{
  "model": "contrastive audio-text model",
  "dataset": "melodies that start on their tonic, played by one synthesised instrument",
  "train_examples": 26041,
  "input": "waveform_16khz",
  "tokenizer": "word",
  "vocab_size": 59,
  "loss": "sigmoid",
  "embed_dim": 384,
  "encoder_arch": "transformer",
  "encoder_norm": "layernorm_no_bias",
  "encoder_norm_position": "post",
  "encoder_activation": "swiglu",
  "encoder_mlp_ratio": 2,
  "encoder_head_dim": 32,
  "encoder_fused_qkv": false,
  "encoder_bias": "qkv",
  "encoder_qk_norm": false,
  "encoder_parallel_block": false,
  "encoder_inner_norm": false,
  "encoder_kv_group_size": 2,
  "encoder_wave_strides": [5, 4, 4, 2],
  "encoder_subsampling": 2,
  "encoder_layers": 12,
  "encoder_width": 192,
  "encoder_positions": "learned",
  "encoder_pooling": "mean",
  "text_encoder_causal": true,
  "text_encoder_width": 128,
  "text_encoder_layers": 8,
  "text_encoder_norm": "layernorm_no_bias",
  "text_encoder_norm_position": "pre",
  "text_encoder_activation": "gelu",
  "text_encoder_mlp_ratio": 3,
  "text_encoder_head_dim": 32,
  "text_encoder_fused_qkv": true,
  "text_encoder_bias": "all",
  "text_encoder_qk_norm": false,
  "text_encoder_parallel_block": false,
  "text_encoder_inner_norm": false,
  "text_encoder_drop_path": 0.15,
  "text_encoder_positions": "rope",
  "init": "trunc_normal_002",
  "residual_init": "none",
  "optimizer": "adamw",
  "lr": 0.0018,
  "beta1": 0.9,
  "beta2": 0.999,
  "eps": 1e-08,
  "grad_clip": 1.0,
  "adaptive_grad_clip": 0.02,
  "steps": 4000,
  "batch_size": 128,
  "epochs": 19.7,
  "lr_schedule": "linear",
  "final_lr_fraction": 0.1,
  "warmup_steps": 120,
  "weight_decay": 0.1
}
Rows from block 9 of the audio encoder of a small contrastive audio-text model, named by matrix and row number. Rows with one number belong to one neuron. Each number is 128 + 24 x the weight over its row's rms, rounded and kept within 0 to 255. All counts start at 0. Numbers have three digits each.
After each neuron's rows are labels from the 100 clips, of 14976, where the neuron reaches its largest size: "top examples" is what is common among them. Only what is clearly more common there than usual is listed. The data: melodies that start on their tonic, played by one synthesised instrument. In brackets: how many of the 100.
# gate: MLP gate (encoder.blocks.9.mlp.gate.weight, 384x192), inputs 96-191
# fc1: MLP up (encoder.blocks.9.mlp.fc1.weight, 384x192), inputs 96-191
# fc2: MLP down (encoder.blocks.9.mlp.fc2.weight, 192x384, transposed), outputs 96-191

gate.174:138168123126178096131155127114144108130100124091119154150110108180089163136161143087116116111145137197122143135138111107074133180118149104132156098115131117111142131107142138140129166139076124127145156167093140116111130120087113127094136162139117137122139108127146121124150130113191125141
fc1.174:125104129132141114094142126066132113160150152088117123103092136156139140120109127107075107143125078120157114106098135082126124150146131116163128184158127123102175121101120138108111140123130132141104114137139070145144122139086118161075127127137088146113156143125099109161144134118060158110
fc2.174:126126102124125134163125125150163170108119144144094027128144113096126116113136151114159147146087162165109122119091067127118132092074156076151125122137133098134090123142114139135135114127100156112126134107099159209148092118126132138124143109100141100122122125101162092104120118122134141149
top examples: bass guitar-like (36)

gate.229:130115150101133109132164118132143102108148115090174136140165146112118152174127104160158085118141072122106101133144164137135118131138135130104117102147148116098146115140113129115121124122157151099131147125097119129132139155136132121130181108130159165148123131131141128107148176119125178182
fc1.229:124100137157140052150114120124131119125104066120120153122146146160110136118115089155169080142125113108122087165151166117180122144089112143118139124132147164195161091139111118105134115161084132195133122094089123112138133149175113107113175126127106163103132128097141131139089131113147090126
fc2.229:137103144062142117157136125127156092128101080110162132121135142138131153187127153077128099150141086127135110126115132134134123140160139113107135116166150072130147155092134096109144137127134162111159135130127143121140106126115111101134095134158108079125144093130144155123146136117135155093
top examples: the note G (92); the note D (83); the note C (82); the note A (66)

gate.175:162110157099131105146153121132142110144124075162122128139115136101105095188091105124091146148132104105117122139115117120141149124103127129112141137101100116149142154121113130146154138119092105132167116114122052138104134166139145108127134105134122108141158114109152129108135120114141205127
fc1.175:113164107164135158101087167159111096131129129073136105149129144166136148154155155210175126100148157115131168110127109099106156128146115110110116149125135135139151098186130134172106126098125141151137098143157158149184122096140142133130125128127160144112139131146142137120132145132117115095
fc2.175:095145100179173087137128121122111139169129089115106138146135128104128138161118113104126155131172127141156152139142103140134125138147126147126122155144116129133114173112118084082153137075166161128161133150119093143162120129145092149128126151094120151088135079188119153142119122152125113129
top examples: the note G (73); the note G# (71); the note D (69); tonic: C (32)

gate.273:107142098155140136109108142116149149191103105137121082142134130145133121122111094137171152145116147110092118145152120125119125162143116101101127139106116103130139140152150108156155110122143138127093108129141119118151150146116114154162125155133139108123193133138106143133111091093140126085
fc1.273:130140169116141142187107170124102118151125155108119157077161155089169163165123164130110120147125099111130123132140113123115114109119177116136145110164152102119150120169143138150163128102171134130127184081121128126154153099115084132167115150133153125114117101119119144123132099147105164162
fc2.273:120085068114075112135162150187111109121083115110136102148122148144096114134148145117084115112163105123137135120079136122137114138149157129115105123134146148170129121090130130133123121114138087139096150122110113132194111121113119125111144158130142118111128105120116121103144146071150148064
top examples: the note A# (98); the note D# (98); tonic: D# (33); tonic: A# (28)

gate.124:133111117155157091110149142098168100092107105138125095111131083151124131130115078187129093139154122102133087136106142139155094135114145173148097164118119131208142106125113164143124139139148132188142143103129095126134150120134159118118134136124156125115128117160123097120147119111123118109
fc1.124:126136110126122144101126143138121118121157118128147144078121091139144088111103152142144122151155156093147144086139148122111153103134165112143124117115110095145160133156062153176155094161121110178154096099161139152151148162092107160114128154131169102148086082127170071122149095133121151135
fc2.124:084122094165134137110139168135110113162112120136109095138143126100134153100178135124121167127124135116114178144120105120132086150123108116110142172114138193114116128098137081125136126065122148088120125119128117095168121133161104087117118121093122083130138148150105176163122113125158118104
top examples: the note C (91); the note D# (77); the note G (74); tonic: D# (27)

gate.260:126106118146162087122175135106146139092180094156094083137130119117143080140133082128092111078131133125137079161142144114173099094115117105105148145132110144217139118159125124117134139125088145177131085141097106082155121166137130093110123100129102154121160133111113128126093103103098108134
fc1.260:151153137078165080143150118129141129088172121104150189097119106111162167176130125144096121093105117174141116108111136118134122126144187104104115164157132103108119108114139140140107125116113152096136135129115131120129152094130126091154120121125122123140146140094104110149088134141096171130
fc2.260:171108145152158131147111136136123121111133146107133162102117145105141156156119152113087071143115137135140073120110156144144127139166152166157125112129141114130133183118123123167162136156105151117146108112117135135152098130118100120158092169165163088152141094114126145117166126115124191103
top examples: the note A# (93); the note C (91); the note G# (87); the note F (71)

gate.77:131122085103125135180153126130125117125140115147113132140136157177137147132101127144144094110159100171129119113170137136175125131085164092146149123108112103113140086125116133125113110134141115109147135135118097134101121146123089173139151096133086170108109145145126101129140126127088112133
fc1.77:166135168110165113136124126116136102118121104127130152155080109138146115116108145139121095125121082176108096145099156147158121162134127145100130127123097117165144128136128102134136139108162125119127146133129091131127129162130108130129178122137126128130160171126144090134130150137075100072
fc2.77:116115116133133104128113131093122112148148110127129138180161148123098158137127136147122086122124142135110161126087161120129132182195098131102157107140157123112092110110124151093131111121109143061149101141099157149111131136118118105157165098212126146113099110098182177130151145099126106089
top examples: the note D (67); flute-like (38); tonic: D (38); sine tone (25)

gate.57:089130126150139093089082096087097152135139119162124137170129110151124098123095109166126112139133109056124130110127165123126124135112143128162101085085162105166142138164133169154165085156093116163170081124135091136139133129144144135117147113111131145141143110115145105123127110130132146131
fc1.57:100164138113113154145115117135105147147075136134113107169133125079125092125125123128162170120098161139122102132101130115098134103113122117154126121139123116128125196121121151106091110105119152108140128156155144088136125111085115160149145100123123118130173123092139138125121148120119164155
fc2.57:105162121132117097108103104160160155114139114141121139128134128123096148111144127186128111124122151106094113164139109132170113114154116143136120146103115108197135084166117169122123161119115113202125121103102114134120145158205092161109118095106128136111140142131118122120120140142096133093
top examples: the note A# (95); tonic: A# (41)

gate.381:112127125140098117177140135154105146153151102175116112130112141103171134133123126160132118122142094136138123156139141132165125133124124153074088149145119146105111118089114140110147132113129139130145176150105131136149146142169138102149138110131135071130128102125113144100120121102135142113
fc1.381:126133115138147107138100177135129100156122093147100095104140135133126137148139176136124145097144115134138142134147105092110132124130168087114116121104130128115129172123099146144131104140115126172145158106090154106171118162135131162137107115121126150181144091116093110098142141099155160105
fc2.381:083155121128109107153140153169130158160101115136130134150120173148113117185101157113134150112109126108162102151160130135128138114137082113094100121160129126111139108081102096094176156157144149100166134143148162127130144156155131102142104144116136121170115142121105147156056074125131109151
top examples: the note G# (90); tonic: G# (38); bass guitar-like (32)

gate.295:141139133161107129108133125183144164107139153158145132082112130115105182152145134158110162128126144107136117185125148135139140164119153153146103123106160098116123136159112079109129094103131134127126122161106146133120166127159160127156119142120163101133040129119086147101061116110132164136
fc1.295:156094156137118105103129105130153129117113155104149158111145183122116105169127096168119146154085140138131101122142125150154096115145165154092115103072108168112128105131087128145121120103177143127116147081156110135105122172134109155115146139133155073127142147108147121095118076123143162144
fc2.295:132152140083137151127115163184152143129169139116175133099133138104142161081150111102155159155107117107128132135086107144100123127148136152157110163100128097136152112185102135118137117143179133073127119115150137153097142127111154141124175121133145136152114129147124124141105114123131098127
top examples: the note B (86); the note A (85); tonic: B (33); tonic: A (29)

gate.36:187163115129131101174122129162128160115145131126101106145121109122099144198126146086109143097134102160141102175140125132127110135089134129088096125093113076085126112097131107087137143120121135135119136159083135139138166142137136132152155117130094168121139152088123120140092142104165176125
fc1.36:073131165120142145081119109096132097127117105137132129129127131116145128077116101159143101148139127101131143111100107147120147150170105153171138124176155206183104132162111156164117091125123103119127117086159111131135076110154122138141104164118174119125124121151117144108160135153097107128
fc2.36:102139131137158129084121083131157122102118129120153147102132110089120155097113088108144080125131137113086095159110092162115127179135137163144125145142161129128121119166127147158120139122113151124123104095130109139164073072154122125149118124125168131109177160121126118097126156116089154118
top examples: bass guitar-like (68)

gate.10:137118124123154132152202104113098134156120113139117097180081113157115116123115062163118155080184114167075085178135142100159114126118133101115105151154147152107172146142127074136103122146099118136134140126163115084136128147115139101109127108125137150141166153116159159107089148096130118121
fc1.10:127111140154115102118153126105156116093127102103138177128165141124125158146087124082078093110138092099152136081121120094152139149111161129100141094103149130112139076128132145122101154127123144113142127126109112105100116140120153155110129123125154152140066112145126124097136091097107122114
fc2.10:133124153079124151105124122155135113116137139136132093155096136124117127109092113137146126115114141158173131185145163150215141090168118154097115134112083087144128168131179144144088143150116103113139143118146172187073094101172105169137098115141142119172151120093160081119126137132108117180
top examples: the note D (86); the note G (79); tonic: D (26)

gate.362:123120135099091183174114079133118125154111135147102080107088172130158132151130137127103157133137095130135112090176130137130093150144190110110128158120150107100102164141188115152172145129069133122093094149102081132124111123137104122138105149133139118128109115164094142105120112153136138164
fc1.362:152155105085094141155104107151111139162120140164112123112119139130125121118102125137114168117116142118159110081149114137139114147128183146113159126166098130157139105159159116142177168107118105114138126155133116128155157113127101107180115173133113155138053145136112105086115110115156122139
fc2.362:114150117136145161095126117138167142129108146161139153131083156137161131127169127123098129108129094097133120130121118151179122118085092127126131177118133140188141106142119155141126162133118145162117145120152107158089114111139078171119121074130145122125150112150096171149110130108130138139
top examples: the note G# (71); the note C (67); tonic: G# (25)

gate.33:156142156150142080099169102164157148130167133086137107108157134156084108135137137137186088186127098106129090137128123127178130097103139148120085122122113142151118097116115188149156113150129126128140119088132120132053184147139143137160112085134123144118157098124118189172080137138103154126
fc1.33:112119147131108126152120115129097093099112136156155159151101115094142163093165071102120121139126133131164151095109114132118066115142145116095119115134107149166119146156108142137150073113086130139138177165114151153082114093103111124126128119130143157162093155093143129116115174149117148104
fc2.33:121133153092119116152158111116090132105145122139150173163092120100115127119169140112172131107106142127135105143111164093109128149149153092112134141127129146138157150130122137167179116098148129156083183144115106160151128141118087109115110116120159160123122155094176113158150083104144128112
top examples: the note G (71); the note D (67); tonic: D (27)

gate.181:127099131180120144092142152129110118138105128117148141123106149103134173143119087102110121120127143123139069161113113091137132108133133142134128160133099155098110150123165139096104158140124117118085075137112152135134153087144144134186128145112110135126129123093131112143123141143121142142
fc1.181:120133102132129162148143105104117142082119139108127112132095072103128105180122119114103103166160105119112095128101146106124154104126137141156119163147086109114169171134119147130113129117102178124135146126095143115149132112131151107116133077120082155134174183153111104093074130128097110169
fc2.181:122131132159113125133149163113102146136118145150076125117111128148105121057118117110077132072167115133136155127115096123100115141107148093140110140128147150130168098135116116160143088102141096134165136141156107076087138133103128132096155122128133138147118149114114173133155123122125146142
top examples: the note C (94); the note A# (80); the note G# (73); flute-like (28)

gate.165:142072100109125107124129103169179154129170159119133149120099167126040115119120095131114121125150131107119131185142129143167122132141121145092118115131122148101147150103060090130126150150085130145130070124148129121139135112127128150120145139126127094119152140116123114090131092102118149092
fc1.165:145153137169130176143124181108148106112112147151109077164095140141135125131123127116120123127135192134112133159121173151126106117101124134141120156134108146145104145161118147118156126090125142118080172132190123129140146162122165139132111168130146128108110146074143166098138133105130065084
fc2.165:157161155146144181090103138135125133057142104145124156171125110119125122165150142143112123129161097113147127104129093093118096151127182120156121160097144146167130095101149148175131121100156113162096151129133109048139135096152129118097108159103132085134150128145099128153125136153118190116
top examples: the note D# (100); the note G# (83); tonic: C# (38)

gate.152:146084153145112142146136136065125127136125155140150127100101128113160100113091110118146151159135179130148155148159098128134119131100130104109163139119160122157154128097171141132148155126150129129160080126113148108087115154136185094112119142126129146128118110110096088120145128128145128131
fc1.152:116101095099132115114153115149141127126140106091129123151090128141086139148113079116053166103145139127157145121145158101056084123150116114122165135101114129090133139143138135147147123127117109136122140166104119160111113123129110106166145111131125104131150147132157143128139134157147107126
fc2.152:083100138127115139141130141132150153111107165144096115143142133118139138119105132115155154132164135088109141152134099155127108117123113167101142132162155119176132131151120103159135113146154134133106121113089114152114116063107137144141126132130120187076122152144163076084067115146116130132
top examples: the note B (73); tonic: B (29)

gate.281:142126121142147162088152093123164170128140116104127147109182178091074139134151103145093121087109173126130151116110154110146102098096155149097102129141113115149120118122108142129184120151165097101123161137121124144140146135152135129137154148121145119112140154079115185132136110118143149098
fc1.281:135125116121124154126162108125115163117114141122102158143126115136121091122140108139108167089108140156120125120126135123127122104131145097116119119051086134113096174122131113145120134060102106130147092121136125109143135122149172093134094098120099084115144126156058135157088067131167170133
fc2.281:187096132095096093157122119094153138161093162144176138126137148138119132155099133091128092136123160114127089112098126148133175122136131107119142142156148113128135161091111155150139082163116132120172117086132143135137136139087126120161123094143123144130147094136109105109172144118122149157
top examples: bass guitar-like (34)

gate.219:159105089156134158137126136125148119147110118150133131107205114113114135131129176124170128170164091094129151120139133114156140143133116131144144112122130126122116152084100104134105118105162132123143096110152152177127134138129129108106131138136154124123137086121128151136128089123141164147
fc1.219:107065143113140149151153117077112093134121117082133110109104133090122139144146152141095111130107082131153115117111176114130127100146132122105111089139141125171174142152152124128174167126120104107121155138127153107137123139082117124123115116131130116144130139117112124191111114122118128140
fc2.219:126124110140066118110142128111094151158150121131097112183116128162137106133133101151139138134085144184119164124115153061122153133119136106085151139132151143121128142120143126147099103116107082134136085150141112118108160125135134089142107113098130153128116112110137128116181137131164133124
top examples: the note G# (94); the note C# (88); the note D# (78)

gate.328:118152119168158132113110117129143137145104113137144134167146129147143100117093165134131127131145188111132079151132145198157121160154127122125121141110149110092137146098114094123117138090098131120105144134132090160081122143146087137124153148123144123065153138097176117109126152138132146129
fc1.328:107099138115142126100133112178102139138176111104082118103213122136109134102161170150123146121122115095133119146144122104129116122093131127143141117122143100194077126139167134115125088118165133149159124120106087039114106115107142136087153118126129129159136125148118110135114126151155146169
fc2.328:131128149149148110108125127139169104114112149152136135129120128155140152106090133129133095153104150097110123128168110171152119139144102141140124137134102081175147108148102168143125149147122183139165099135072156149151133173136098144140078110120176150101136140120154142136129123130101131099
top examples: the note A (98); the note G (94); tonic: A (37)

gate.143:174157152110152119157116106170117143155155123131165145090177099149101159090143108106155118158087123134159133155131146132100104166131149149069128097135148117118116129111114128153095110162108141115137157147130119136132118137163123157109117116126138123117133111109156109127110128127151128144
fc1.143:110098133106104161173095133136141112151170118103139123085089123129200143130117123152179103118142116153153140125130099107141161142128124114131161159111163133120121101149109112142167175095144148129136138177175142106138117116128147138127121112126161114125145126088117115115111129166131120097
fc2.143:116135169122090124143133131162136182076171146118111158165138124147128168152116129116093109134131102159096114099150100113123114120139109122120115118073128156101129138133144128085150116125105095135140082105128146149142107091117096145127115163134127136158159105112101157170120116132170167118
top examples: the note G# (94); the note D# (93); the note C# (77)

gate.151:142129091170096161123155193161124108129104144133106118141122126165103129115109134150128138116144176132094121130172101130122161121093151142161142099139094122136142116110098177099138197160095110138110125109110157176120068137136095138133107123125178122111134144140155101106130102091098109089
fc1.151:127167142106110172134083132131133157147117164138146117179098172142076150127105097128113149159101170106100164125126121129099123143120090100139144136095123087087138125143133165138118130085130155135113077133103147141131148133129108086166122142130145155118153110149131145108151165125121114150
fc2.151:157135171132164190130102096143109113119125158129131141134095153118136111171112135119130116136101086141130143137093201080106116123134130131111156144157120111151126142176170135127088138096115132145103075112134136107136086099070078118118098141142142118168131116129162137124116137103126151134
top examples: the note C (84); the note B (71); the note D# (70); scale: harmonic minor (31)

gate.278:138120146078130147132156120152104112145173133121143158090081108181138097153144120164115133169108122101134093111129128119146137068101120105131130151098119137160168111121120169151135112134139143087141137160159134115122144186103107143110185100130147161120115117114123121121135139124153121138
fc1.278:146125099153125139149140153108087115131176131172113128098111132121134153112130163165135122138146129129104127126116146127204140176150206112151142156141109143116148117130150089159139107162115137111148176119106133084120099132119161126131151110127171129129107105092114124087125112134104150126
fc2.278:124160133134134165132106081118119106135110143141148104115136152117115147112143159137113148128073137088097126164141140121159124128123140132112140098105147099147116105152117114137143170126121117122143140128108108115093101128147145156102116106131155123116073132147096144145122154106105102107
top examples: the note G (92); the note A (87); the note D (85); tonic: D (33)

gate.339:092143157130128131152151095142147101130122183157133154087169103112141121157116142112160107116139125134109091149109150159142165162118162156142140148135127098134050100099105076116118124149106111133114129142147138139125105149154109107158115131124151138108117137133135100096103158098145132151
fc1.339:158145154117097097154117102100136126148146117105121104157120111136134101118106096110120192141119108117155154134128150089104130135120152178168111155118128141109129124126134157157117112096120150121136120134162113141131155118139092106137101116130135131114112123111120131161153156119181132147
fc2.339:118118109145147120166093158121106097162157095115087068103148121111113164096151086160075144113139127113132123135140125147122100155149192119092150115147144144119171126135089133129167140099132132135141129122123152106182148120115107118057121141121136120127080145160166156135104130119097128111
top examples: bass guitar-like (47)

gate.378:152098109138119191145133153139159113152146185149127119157125088137103137096136152136169151099116182139128112119135147115105101133143177144143124145094156152124149133138112066139094165086133138134126122087122119107168175162129115106156099107122131159131129111114120119118084080104111124155
fc1.378:121115139122088141139115122113166137114123115127123157159138157146143144138131099137138154178087169145106124128120132140121117183113169114153093090110087115113156044122101146129137124115134117116126091120164124102086133130148140128090134153128132104145121131136096145089105148105128101157
fc2.378:129139128122132161111139121117131148102122091093103097115132136092143108135145130117153112136129122118084148144137138095136122128077145177136125102132087117166106145097172169142122101118128129097141130135141124146116132124162089104128100115124145171115142140145183079181129142095089112124
top examples: the note B (74); the note C# (66); tonic: B (25)

gate.130:152121164058121096144121066101131146121124138149137076145108169100113119161114099142149145154115101142110130143128114161104119110103113108118116107136132087102146121146106092111144145148128138113149096138139127152068107125159120141197123116140107175115170136122160137156106170133119173120
fc1.130:144105139159136151144101121112074119115144082141139189087109117112175098139099168130091121133150095165135127125116134072101114118151164128129123136104126109145124152125155113136145105106118142071117150135139141115115150149128125098090133138114121130183135131146138155149112111110122155130
fc2.130:093137094201140149079143121110154141141145146112114122096101152140112148035163133130084167096108122110110136094176143119112138111141168134167112165122099160132167177157135099133142114104119092144107115127149106078123128103127149131127146112120169133139111117132061122140075091150121125179
top examples: the note G (100); the note C (100); tonic: C (46)

gate.188:141153125193150139125124136165130161112087129133129124117141096124101119107107142105135108115138146125099115154144122168141114153105146105091097154145154114163118133125084107093157088152049130109137138051104122149097120123148106130143158127119156145132112116099179098118121100127152149140
fc1.188:162118130102140104059117106134134145146137122169091162104144155151132128103165102185059126125099127116151144128123127123157110132124181129130125126093160094164090110119186137106132158154146134132139192111118106102137105115139195160149136136120151142136123105162089111118112135116119133133
fc2.188:127134125128120138112143159156103134089125166151113081121117135142171125139155139151140119127092158115132136136143124132128129113122112115114135137141183138196112088099147144130119140103108121111123110140110149089092134184168132080130127129085115113116114093130099119151156105152128120076
top examples: the note A (92); the note G (74); the note E (74); bass guitar-like (31)

gate.139:140123166164150101093136113123126140104143112107165133110142145156102096144161123176157134111096183104112126115137133096118104085113116157144156110102133126096105134196118147139126115143122121146162143115165153142125160136133133143136140113127088153119160156108088128105142150127162158141
fc1.139:136130163167112135138110167107122123174127108125147136134176120118177089126133137119132117103133157134163150106121130092118156118153158103116089135106139091109127174117152134135107124141131122125110159067116114114180113147129120120126108108126098090096114110096145155120129085112157128174
fc2.139:096146129148131142113123140115137063133139162133142142118120137143111123102094112141125115123181143139134127112160102134143137096152102145183085095125139117126168120151156171140119106132105125069130102125092128149089136139135148096135117133131060134063132110153134135161145101107136099102
top examples: the note G (91); the note A (78); the note D (66)

gate.119:143113165114098044133159136116149095128139136096156178150087130153118122106165084097122118110137084150086066155111143152159093141165114158106138134114096180122114140121118140123126170117142149155145160103104130100153154140171159126159121166125127143121099156118148134073123122117151140146
fc1.119:149132105166146114132139132125125135113098100145100134128115125145129139128109153106089115130102104106140089172094109179108132147153165136150132156180119097115118132135125126111146164126086120114124090151114137137141139118114136144152121099127175139108202124113135103101100117119096113107
fc2.119:153170118156136140110165145167122150095104124117118138131135073126156172113138121175139170143128152132088117143113115109142132134143138131104149171115099137131117118108139113154149162133114175163153118125120095125158101109124144125131119094147096148083100132152081128096155132143130185125
top examples: the note D# (89); the note D (79); the note G (65)

gate.158:154105156099124118126093114081114125137125128118102148111115143112174095124142079110089143135165127117129104161149141154125125145133122133096130149140122085143103127116154177124172109172151122091101146108136108152108149151088171128152126184121146074144099134108169132130148109107148080123
fc1.158:119172154103153154133129118138102072144148120128102129136097158133113149123103126128120139134147132124126163139132145115116142078137159136100149119169093111173070123135177164096160098138134104113107105162133105135089149099125154112122185149152101138097149162189102122114140135153165126153
fc2.158:133149163107133105081076149139131129128125140131134118154153090113124122118154111163125139088120101108114147104140109101159106145094070125083172145128115115111125110134138161104132112142096133118149089098124090126118116095100114120116081114106129151127128108136115165145127103119107119162
top examples: bass guitar-like (41)

gate.318:121142161111134119106118089151136121147135126142167077138144129153129096091127100136136139133120170130081117160146151126101094132117131094173114151125082135107137172138156133108149164166151118121146088127131115165141171186120123110162114108128131149100153124132143144116121131112167128136
fc1.318:130131136132139105136131082146116080079156104153102143149123089129132076134143109141129115144137153130138101162167106100127127108117136121116150123100138135138125095144148172135127123179117111077102174119075198137141143148179124124069085144127133095146110122134111112162165127106156128122
fc2.318:121123128124151123121091110151114137174139079164149124165146119113109114134094138081107144151113121160120142107126131106089124188155157114143129117116125131130157161153132116148131102095101068067096134138137124078139140143098133157138146144120180122148135123119115129135197159135110091092
top examples: the note C (98); the note B (94); the note G (79); harmonic minor (30)

gate.309:176116176142121103163154123145132162095145110132159159073131136116100141177174136147151167096119177118137137118129116143181102107088190135087127064129153128115107129141137086156133111116142134111148119129161125128157097137133134150108151171120147102076077144118126131128092090080121142153
fc1.309:104146125114146126116152126086134155151154132078125131161127086131120113162133139096126138119142128135113163143113104154110148122136108155127104107166100107130114117108156121105123186130119144119127127134124158171157097138108135118129114133146126149135146133162155157127177157113168110102
fc2.309:043121132138152121116153140120142099094141127103099115106133132144098135074096111172095103126096145184120107155139143127184092160150152106110132156107156140169109138129119173129091141152139150176143114148136104128098188116134155113118119147107118110149133138161141129129124117163101124177
top examples: the note G# (94); the note C# (91); the note A (81); tonic: C# (34)

gate.371:161108154119135135153139110146121130117083140123134141109128137141115123141132128104102140152081164147112109177128131176124108132123178124089124133113152072105145133080104112104172161138094126101071123136101115114121100116150164138153149153127106150151127178140102139127118122133153103143
fc1.371:108175151092105114107105140110092138107100160149096151120116110098126120143128154143101148113090135134110140092142095125086174150116084097156133113117095121084107116098134121176097130190152133136107138151114098104142154112064144118133118162142128123135126132117103154116131105139130128138
fc2.371:142138158095142153150118148145170092120140124136106134129076175113077128112121120146120136124151107099146121112131129167119122100119108124112097097187135107126116131159090160137123089126124116101130114123121165177112164163143134136127107149135183094115098096154129115128147146128098117127
top examples: the note B (80); the note C (70); bass guitar-like (31)

gate.280:152070157128126137174082146116132141130120108142192142103135164087092147162084160124152144195115111094132092164105151158148169124132120138113118119126113114107142118135134112145125079107134121125150116103103100129069135127109117108130094119126172115123148121107136121087099103121142136140
fc1.280:103112125131114167099100123129151123131089101125131117107132142165151152127063147131171127136176130133137142060117093123134127125171151103097147120108104128162105149099140122172113148138150114147143139105143143115135121110108141120124075124131142076088082083104158134147108096104141137119
fc2.280:176120096103110155130107100151131112122169147109154094144130146114132112080175176152136124117114135125141164122141131091134134120135168125090089136130109172163126126108179155164132136101138079127126130086173163138112072099131105141128202142068140131118161109151125151111158118125114137124
top examples: the note D (100); the note A (98); tonic: D (58)

gate.198:108140126115130192093106144167155086119113167187150116096125105073130165128083133136108113174107107133115140148125115132122190163103126128137138161113178079150133125137107149164130102116104154131125142104100133131128152135150145132181108116120165111139152129128147120077099118152095130138
fc1.198:134152121132128123109151100129152147119144138079122170118140148159113150123180132123124162093136171075116105096126116151102084128145133107125107103134096181079139115086168091133145164133125162113129105102161113154150088106111126143108101166133166098108117098154096133123152084092128121140
fc2.198:207140111133145124145133113146125166111157104114128124121157131136127124190153121131145119093132146102141132134156130110098074120141141168110143115098126134154116120145142074122157140114143112125122115093131098174148103131122121145105137130122151128113104128105123104152120124045172177114
top examples: the note F# (75); the note G# (72); the note B (70)

gate.242:174136097159144092140128104175152128154113165133079159125151117140090168160116138074074162126112135129108120131115115148133122139134129114133108135093127060134101161112132099107133146096106126173120098160095125114156143105114149104164123133112106114134154141091148153130091120118156198107
fc1.242:151101114109110124157155083137111133142141138141141123124143120140092114159137131136114125128109095132150131087132138096153126102093112087077090065103163128127126123135126141149116149133119165133134111129130131090127148167093172117093108087126107125154113087152082135162120115100183114138
fc2.242:145102110109084093173122138134108136159155104132116108158133159147141150123116148114113200123129133142147128154157189096147141088128104106127118105094139069120142117132112140100157088143120130115145107117131154098081154166143129149139152124206121139149078121135116135122080161106151128127
top examples: bass guitar-like (78); the note C (66)

gate.60:153127151171146134154132113138088147148155104159132148120150128123107107171153142141161122117098131140122092171167153110168110099128132162126136093105126101098100161155149120129130107082131141138093124080165144162136149109138118099126113151130176117136115145132127125100114137120106162146
fc1.60:136149145133132158089133140114108120137137100076161136118141095120128142121125132141167132155097153166094126117118110126110162151112121116121135121087120094147143174176138158136116118096132134139140129086178134136097159136110090139161107116141149127128087095153079126151180179140142091142
fc2.60:121156135096118089114118121137121130129089110129155133174141119142127142175159108144152175114146126132153175105149134120129108134132134096113120157131131154162120191056145147135152121128134125152146099111146109072152095147162120138162179112141122173108170144117081122128152147110124091119
top examples: bass guitar-like (28)

gate.66:124106137135141146117114132105144095084117141135171162131117135077094150117163152101115127132121123135134148109127154149122137118127147101124138137136174081136124053116081122153151085124058137143114125114158113103142131154141139117131142152131092155140133126119114111119129144126105085146
fc1.66:130139117098136148144094161109140150081132127173097121101108109174171139169106099148076123198096132144140141148133101112112128151098111159103140086143091103170135137102153145116108114125119133094153102135153189140107151152115106155094143130131179158119144133118172093138133183144125126099
fc2.66:104129148116125110105078140106140157111144109084177130084111134142128138141173134144109103146080128156155103119150148137121153098105147152154149111118131147156162127109111130151123105144127142125183156103176160177181148055169144121141104149104141111129118139138158112110103096150096117106
top examples: the note B (90); the note A (70)